A small spectrogram enhancement model, trained from scratch: 2.9M parameters.
Rows from block 4 of a small spectrogram enhancement model, named by matrix and row number. Each number is 128 + 32 x the weight over its row's rms, rounded and kept within 0 to 255. All counts start at 0.
After each channel's rows are labels from the 100 clips, of 14976, where the channel reaches its highest value: "responds to" is what is common among them. Only what is clearly more common there than usual is listed. The data: drum patterns on synthesised drum kits. In brackets: how many of the 100, against the usual share in percent.
# conv: 3x3 conv (model.enc.1.1.conv.weight, 128x128x3x3, each kernel summed), inputs 0-127

conv.50 [ 42  82 195 123 161 127 152 147 110 102 134 145  76 147 132 123 144 137 131 149 154 112 152  91 129 110 158 159 182 126 131 116 161  48 123  79 140  73 137 138  99  96 177 112 176 180 152  93 141 149 138 152 120 146 165 128  67 109 140 111 140 145 133 148  49 153 142 138 123 127 149 145 100 114  76  94 111 151 157 141  90 147  74 121 159 105 180  80  48 104 144  86 159 113 136 163 107 113 160 131 118 154 148  92 123  71 173  96 181 104  81 121  70 100 168 137 151  92 134 144 107 124 153 107  65 161 103 145]
responds to: quiet level (74 vs 28.9)

conv.126 [193 179  76 131  62 160 138 199 188 177 105 101 168 122  64 129 151 169 165  63 115 143 127 169 145 178  78  95 105 140 134 148 118 132 156 160 112 135 114 184 126 167 103 166 121 121 128 126 156 106 135 118 172  96  89 135 142 145 107 106 112 156  98 143 140 106 211 109 126 179 105 102 150 148 146  78 127 111 147 120 173 158 154 131  91 112 122 178 142 109 154 111 117 120 148  99 195 157 119 148 117 106 126 139 138 105 133 139  61 138 115 190 117 156  91 119 158  75 143 159 120  93 184 110 161 105 187  84]
responds to: clipping (28 vs 7.7); text has "clipped" (28 vs 7.7)

conv.46 [139 185  65 157 100 153 134 186 165 170 124 123 156 124 166  98  94 126 145 111 118 154 151 158 143 164  90 132  43 130 119 156 143 122 153 179 139  92 120 176 103 109 104 156 116 114 144 151 144  51 165  92 152  80  88 155 118 131 120  85 147 149  87 155 153 151 178 113  96 168 127  39 160 119  96 148 130 110 154 147 131 134  96 116 166  71  50 146  90  93 127  93 143 131 131 132 168 109 134 146 126 129  60 110  99  90 133 140 118 144 140 173 115 140 115 131 150  38 106 132 147 153 168 147 156  69 175 107]
responds to: clipping (26 vs 7.7); text has "clipped" (26 vs 7.7)

conv.6 [162 121 212 125 107 136 101 110 144 145 106 124 135 137  93 126  61 125 109 115 112 146 113 111  68 150 140 132  98 118 143 159 100  76  61 136 135 112 133 103 137 156 117 110 204 189  99 130 110 206 119 189  31  82 179 102 161 129 115 168 123 109 136 141 148 131 107 117 174 143 116 180 140 142 199  83 107 107 154 119 106 143 124  83 167 128 205 145 155 165 108 167 145 121 108 118 151 164 123  61 125 109 163 130 127 135 158 117 113 136 180 137 133 117 148  85 126 179 131  94 124 113  99 140 136 210 150 130]
responds to: quiet level (79 vs 28.9); one drop (25 vs 8.5)

conv.91 [138 142 181 174 150 152 143 131 145 144 139 144 149 147 136 108 129 157 130 158 106 144 118 132 142 146 224 130 149 141 161 147 138 128 137 144 129 112 153 149 151 164 128 137 135 121  97 130 136 255 147 251 131 125 255 142 126 126 162 139 135  88 138 128 134 135 134 139 118 134 182 139 161 167 125 147 144 136 109 138 157 138 131 139 119 149 201 159 120 146 140 134 137 143 109 125 146 118  99 141 145 144 141 142 140 124 104 151 146 154 135 128 143 147 126 138 156 129 136 107 128 133 134 130 166 255 138 141]
responds to: quiet level (69 vs 28.9)

conv.88 [145 115 164  28 108  56 145  70 106 112 114 110 142 111 149 166 118 146 158 146 123 144  93  83 129  89  78 162 169 140 148 151 132 163 121 109 157 137  86  55 137 141 142 149 178 144 105 131 117 136 131 123 127 139 105 112 180 157  70 183 138 127 148 152  97 139  62 123 175  92  47 165  42  99 129 144 107 144 158 159  88 130 132 118 176 126 146  81 170 136 143 144 179 137 117 153  73 159 123 116 144 124 151 143 122 145 181 143 163 108 115  86 116 114 177 128  44 153 146 114 141 140  75 147 108 132 131 143]
responds to: quiet level (62 vs 28.9)

conv.114 [ 53 102 173 137 124 115 100 127  98  87 100 159 109  61  92 165 144  92 151 128 157 118 141  96  86  84 149 127 179 113 112  58 137 113  94  71 156 138 153 129 104 120 156 127 132 130 145  91 131 136 135 136 106 111 146 119  27 129 145 105 112 141 122 143  88 119 126 119 122 119 137 137 139 125 101  78  86  98 154 133 158 114 138  78 125 148 165 112  76 121 107  64 127 104 142 142  77 195 151  88  64 127 164  65 113 111 165 123 116  74  73 112 147  92 152  77 137  93 130 156  99  66 141 112  73 136  50 137]
responds to: reverberation (63 vs 35.2); text has "room" (63 vs 35.2); text has "reverberant" (63 vs 35.2)

conv.77 [132 116 199 142 137 129 148 103 137 127 124 148 171 155 125 102 116 177 131 147 105 127  89 110 113 134 154 128 129 124 160 144 111 126 118 111 114 117 127 106 143 134 108 143 175 151  77 117 132 255 150 206 118  51 210 142 119 149 115 121 150 118  79 117  93 159  96 143 141 132 116 131 145 146 125 130 129  99 101 158 111 137 119 111 158 160 255 134 109 113 131 116 104 116 113 116 134 150 131 126 112 120 145 143 146 105 170 159 177 158 108 118 132 133 157 123 132 108  90  69 125 114 102 126 165 255 128 129]
responds to: quiet level (80 vs 28.9)

conv.3 [137  50 203 130 151 129 135  96 107  96 122 141 155 149 131  99 129 114 115 167 104 114  89  90  98 112 145 122 176 117 132 145  91 116  77 105 107 122 137  92 143  91 143 108 200 186  80  60  99 221 111 183  81 100 179 103 107 127 120 135 147 132 118 133 105 156  87 130 138  92 113 114 122 145 127  87 103 144 100 165 101 135 134  72 184 173 243 133 103 134 114 138 114 101 118 136 105  87 124  99 119 126 166  98 139 144 157 152 177 140 120  87 132 120 168 115 114 103 126 134 125 109  91 101 144 219 118 147]
responds to: quiet level (67 vs 28.9)

conv.59 [113 112 154 132 149 121  91 103 147 136 125 119 158 141  93 164 127 206 135 128 140 115 137  77  79 135 127 143 112 122 155  78 128  97  97  76  95 118 116 101 167 142  89 116 158 140 131 126  99 165  90 134  65 111 148  67  55 170 133  90  95 130 107 147 100 120  93 118 119 144 126  96 133 122 153 133 132  96 145  74 100 135 123 103 140 136 169 152  97 112 134 111 163 118 140  71 137 255 144  89 118 115 127 213 124 156 228 135 130 144  92 122 118 135 185  95 105 108  61 117 115  82  99 123 169 158  83 132]
responds to: quiet level (74 vs 28.9)

conv.7 [ 86 156  99 122 126 112 129 162 149 153 153 145 130 114 140 139 171 144 148  98 157 130 161 135 128 153  70 115  84 135 160 177 148  92 194 151 129  73 114 113 149  99  91 131 112 128 156 138 160  43 161  36 159 122  69 170 123 168 130 160 131 169 107 162 143 117 140 153 141 157 108  97 135 108  84 134 148 133 180 148 106 133  84 123 193 147  84 168 109  85 111  98 172 113 171 140 168  75 160 180 105 122  84 143 134 164 183 109 114 152 140 156 101 145 124 119 123 102  70 164 143 142 128 135 151  26 155  87]
responds to: clipping (63 vs 7.7); text has "clipped" (63 vs 7.7); muffled (low-pass) (31 vs 12.3)

conv.49 [ 70 108 157 124 112 140 105 152 122 121 104 112  85 131  87 183 144  94 121 114 136 112 122  70  60 128 115 152 104 135 101  60 139  72 103  27 124 145 136 147 186 138 111 105 134 110 133 144  99 152 106 142  92  96 124  83  81 133 123 124  98 158 121 135 105  92 139 138 165 138 116  97 133 133 148 112 105  81 167  82 146 141 105  78 103 119 134 132 140 144 122 105 172  97 155  90 121 214 144  83  99  73 131 165 120 162 208  89  57 117  86 134 100 140 156  75 138 161  69 179 117  82 144 135 117 142  80 125]
responds to: clipping (43 vs 7.7); text has "clipped" (43 vs 7.7); thin (high-pass) (29 vs 12.2)

conv.23 [174 146 136 122 148 100 162 153 119 128 140 148 150 141 196 160 138 146 134 139 131 141 101 168 181 128  99 122 159 157 154 148 173 182 164 166 148 124 134 137 152 135 173 135 113 130 122 124 147 159 116 119 155 173 104 136 208 192 112 142 134 120 146 133 146 124 175 154 203 111  92 147 122 133 175 185 183 169 142 131 143 140 172 195 150 188 153 147 163 157 130 175  92 175 164 171 142 102 127 151 197 136 190 171 147 174  74 134 164 146 176 124 165 139  82 193 130 157 175 132 119 195 136 128 146 125 139 145]
responds to: rimshot (63 vs 24.4)

conv.93 [114 128 140 138 141 128 150 158  85 103 139 140 114  90 143  69 125 114 125 117 141 163 122 187 166  81 139 151 180 118  63 126 149 155 136 160 178 120 149 151  57 135 162 121  72 119 140 176 143 137 106 127 154 166 123 133 158  86 144 141 126 124 164 106 155 102 160 152  94  85 144 137 140 118 167 148 115 204  50 130 134  85  86 155 112 101 150  79 113 156  84 113  44 164 128 164  79  82 141 141 165 124 115 116 132  45  85 135 124  96 131 118  99 113  75 161 144 161 209 127 108 173 146 183  90 123 137 152]
responds to: reverberation (65 vs 35.2); text has "room" (65 vs 35.2); text has "reverberant" (65 vs 35.2)

conv.66 [118 106 152 119 155  73 119  69 127 104 154 135 185 120 173 131 150 127 111 191 142  83 119  99 104 121 117  81 206 126 144 119 133 156 122  73  47 141 118  71 169 146 140 152 127 140 123  31  96 173 138 144 125 158 147 118 137 148 116 141 174 161 146 163 146 172  75 122 110 103 104 132 115 127 126 131  95 123 149 193 132 140 132 108 153 161 173 101 135 142 162 184 117 104 151  98 119  94 156 129 109 174 103 107 114 184 158 174 186 137 128  89 159 107 169  93  84 113 108 151 112 105  97  62 159 173  62 109]
responds to: quiet level (62 vs 28.9)

conv.42 [178 159  97 134  67 181 131 167 168 162 114  98 122 108 136 191 133 141 140 117  92 143 109 144 119 167 101 159  73 126 161 133 115  91 137 160 118 171 126 175 119 126 147 142 119 157 106 154 123 137 143 122 139  90 118 145 127 194 100  85 126  99  92  91 178 112 184 115 204 155 100 108 162 205 151  98 121 104 165 144 207 135 173 111  81 206 126 196 154 102 154 131 111 127 156  86 183 171  93 127 145 103 177 123 128 127 155 120  81 153 139 178 148 150 129 105 161 125 118 115 178 117 187 152 139 108 161 128]
responds to: quiet level (61 vs 28.9); thin (high-pass) (59 vs 12.2); clap (57 vs 25.1)

conv.8 [162 102 141 126 117 167 141 179 111 115 141 122  89 126 145 178 184 188 114 138 125 127 115 159 145 120 112 173 145 152 171 112 166 118 146 137 158 194 137 195 188 175 148  92 188 178 122 157 128 149 117 128 139 149 129 135 152 182 125 115  94 113 135 150 155  96 198 173 169 115 113  88 137 176 161 126 157 153 168 101 222 123 173 146 116 214 153 166 156 143 131 144 132 165 155 130 137 119 107 144 150 135 191 132 171 142 140  95  88 133 123 140 165 163 141 146 165 116 188 139 146 167 202 162 121 118 104 153]
responds to: quiet level (63 vs 28.9)

conv.110 [137  76  94 140 135 183 141 131  88  74 157 166 118 138 163 183  84 107 141 167 129 126 113  61 118 114 134 177 157 133 101  73 150 165 160  74 132 139 130 142 118 100 146 137  97 157 119 147  96 166 139 139 132 136 149 152 102 129 121 116 142 154  69 108 120 133 112  93 175 105 112 101 136 178 119 135 136  96 137 143 192 143 155 144  63 177 159 126 169  77 158  84  97  58 147 109 139 224 141 154 143 174 166 106  77  99 173 155 108 110 103 153 146 143 160 117 130 149  67 167 112 130 178 153 131 152  50 161]
responds to: ride cymbal (39 vs 18.5)

conv.1 [ 64  67 189 137 145 125 143 168  67  69 131 144  83 130 167 135 120  82 112 133 145  93 133  94 131  81 155 173 211 134  73  54 157  88 123  67 155  79 138 153 112  85 143  82 107 129 136 134 117 129 137 125 127 158 153 136 107 114 154 144 128 111 136 112  91  98 157 119 146  85 158 137 107 120  60 123 128 166 124 125 133 117 118 124 165 143 179 103  74 111 106  86  87 104  85 141  91  92 136 134 133 127 156  66  97  83 165 105 140 110 117 114  80 131 129 134 149  86 151 110  71 136 185 128  74 151  57 131]
responds to: quiet level (64 vs 28.9)

conv.39 [160  92  13 118 135 112 137 104 108 108 135 146 138 135 134 150 128 128  96 114 199  93 155 141 142 126 102 109 123 148 142  80 106 113 118 113  81 162 137 116  92 138 130 107 158 178 190 123 135 143 122 134 148 127  97 129 169 122 133 164 125 247 162 126 155 111 108 129 133 103 113 122 129 110 184 130 145 145 142 118  91 125 144 157 137 159 167 123 184 164 106 179 140 134 191 116 119 127 222 129 161 129 101 128 162 188 127 134  93 159 146 101 166 145 145 145 113 162 150 255 121 104 134 116 155 135  94 151]
responds to: clipping (95 vs 7.7); text has "clipped" (95 vs 7.7)

conv.20 [144 183  99 132 129 142 162 145 180 163 147 130 122 114 156 119 167 177 161 130 116 135 120 172 149 144 130 110 167 125  50 136 116 166 145 188  80  94 137 166 148 128 155 170 139 102 118 108 132 157 165 156 163 149 168 137 173 227 113 135 176 134 133 190 176 158 138 143 120 189 121 136 133 131 152 172 107 116 177 172 165 147 156 117 155 160 152  95 158 134 224 182 164 129 135 110 168 105 126 152  89 152 131 183 115 130 124 107 154  88 168 172 152  93 141 133 160 121 184 135  82 127 157 100  90 177 151 121]
responds to: quiet level (72 vs 28.9)

conv.32 [143 120 107  86 104 142 121 113 131 126 112 115 140  87 141 129 180 151  94 166 148  84 124 121  99 136 113  92 163  86 138 106 106 119 131 113  48 176  92 101 134 170 122 109 147 169 146  69 153 172 109 151 112 147 146  96 145 161 110 138 135 172 167 161 133 122 128 129 151 135  82 107 110 170 222 132  68 191 168 126 152 129 146  85  98 167 174 125 135 143 139 160  77 147 185  73 147  65 155 124 127  91 139 175 170 124  79 107 121 122 175 118 154  84 108  87 114 184 174 188 110 144  83  71 113 170 113 103]
responds to: clipping (83 vs 7.7); text has "clipped" (83 vs 7.7); clap (51 vs 25.1)

conv.28 [149 148  78 141  96 182 151 201 148 143 133 119 102 122 134 172 132 156 113  90 102 131 118 178 141 151  99 186  89 134 160 133 143 110 135 163 179 148 130 214 140 190 162 138 140 155 120 204 128 135 141 125 143  98 119 146 144 179 111 103 120 138 115 129 179 106 216 115 184 148 108 120 152 178 163 101 145 123 154 130 221 114 171 137 101 186 119 174 130 128 140 106 111 141 157 129 167 168 108 132 156 126 174 140 123 106 141 108  93 139 144 177 154 157 127 138 187 123 151 158 152 131 212 195 136 112 147 115]
responds to: ride cymbal (51 vs 18.5); thin (high-pass) (36 vs 12.2)

conv.48 [111 128 104 187 166 130 132 140 146 152 150 164 148 162 141  89 121  89 149 141 209 134 247 108 115 160 188  91  77 142 108 118 128 116 118 119 112 133 171 129 134  89 144 146 101 105 226 105 139  94 137 123 111 126 134 140 105  46 230 121 137 134 141 104 119 142 121 146  61 151 238 132 169 116  83 127 143 104  82 140 101 169 132 129 101 104 126 141 141 138 148 141 135 124  77 144 146  94 187 131 111 153  95 113 147 151  69 144 133 146 123 131 135 136 129 120 140 103 132  89 134 113 121 104 158 104 125 152]
responds to: clipping (32 vs 7.7); text has "clipped" (32 vs 7.7)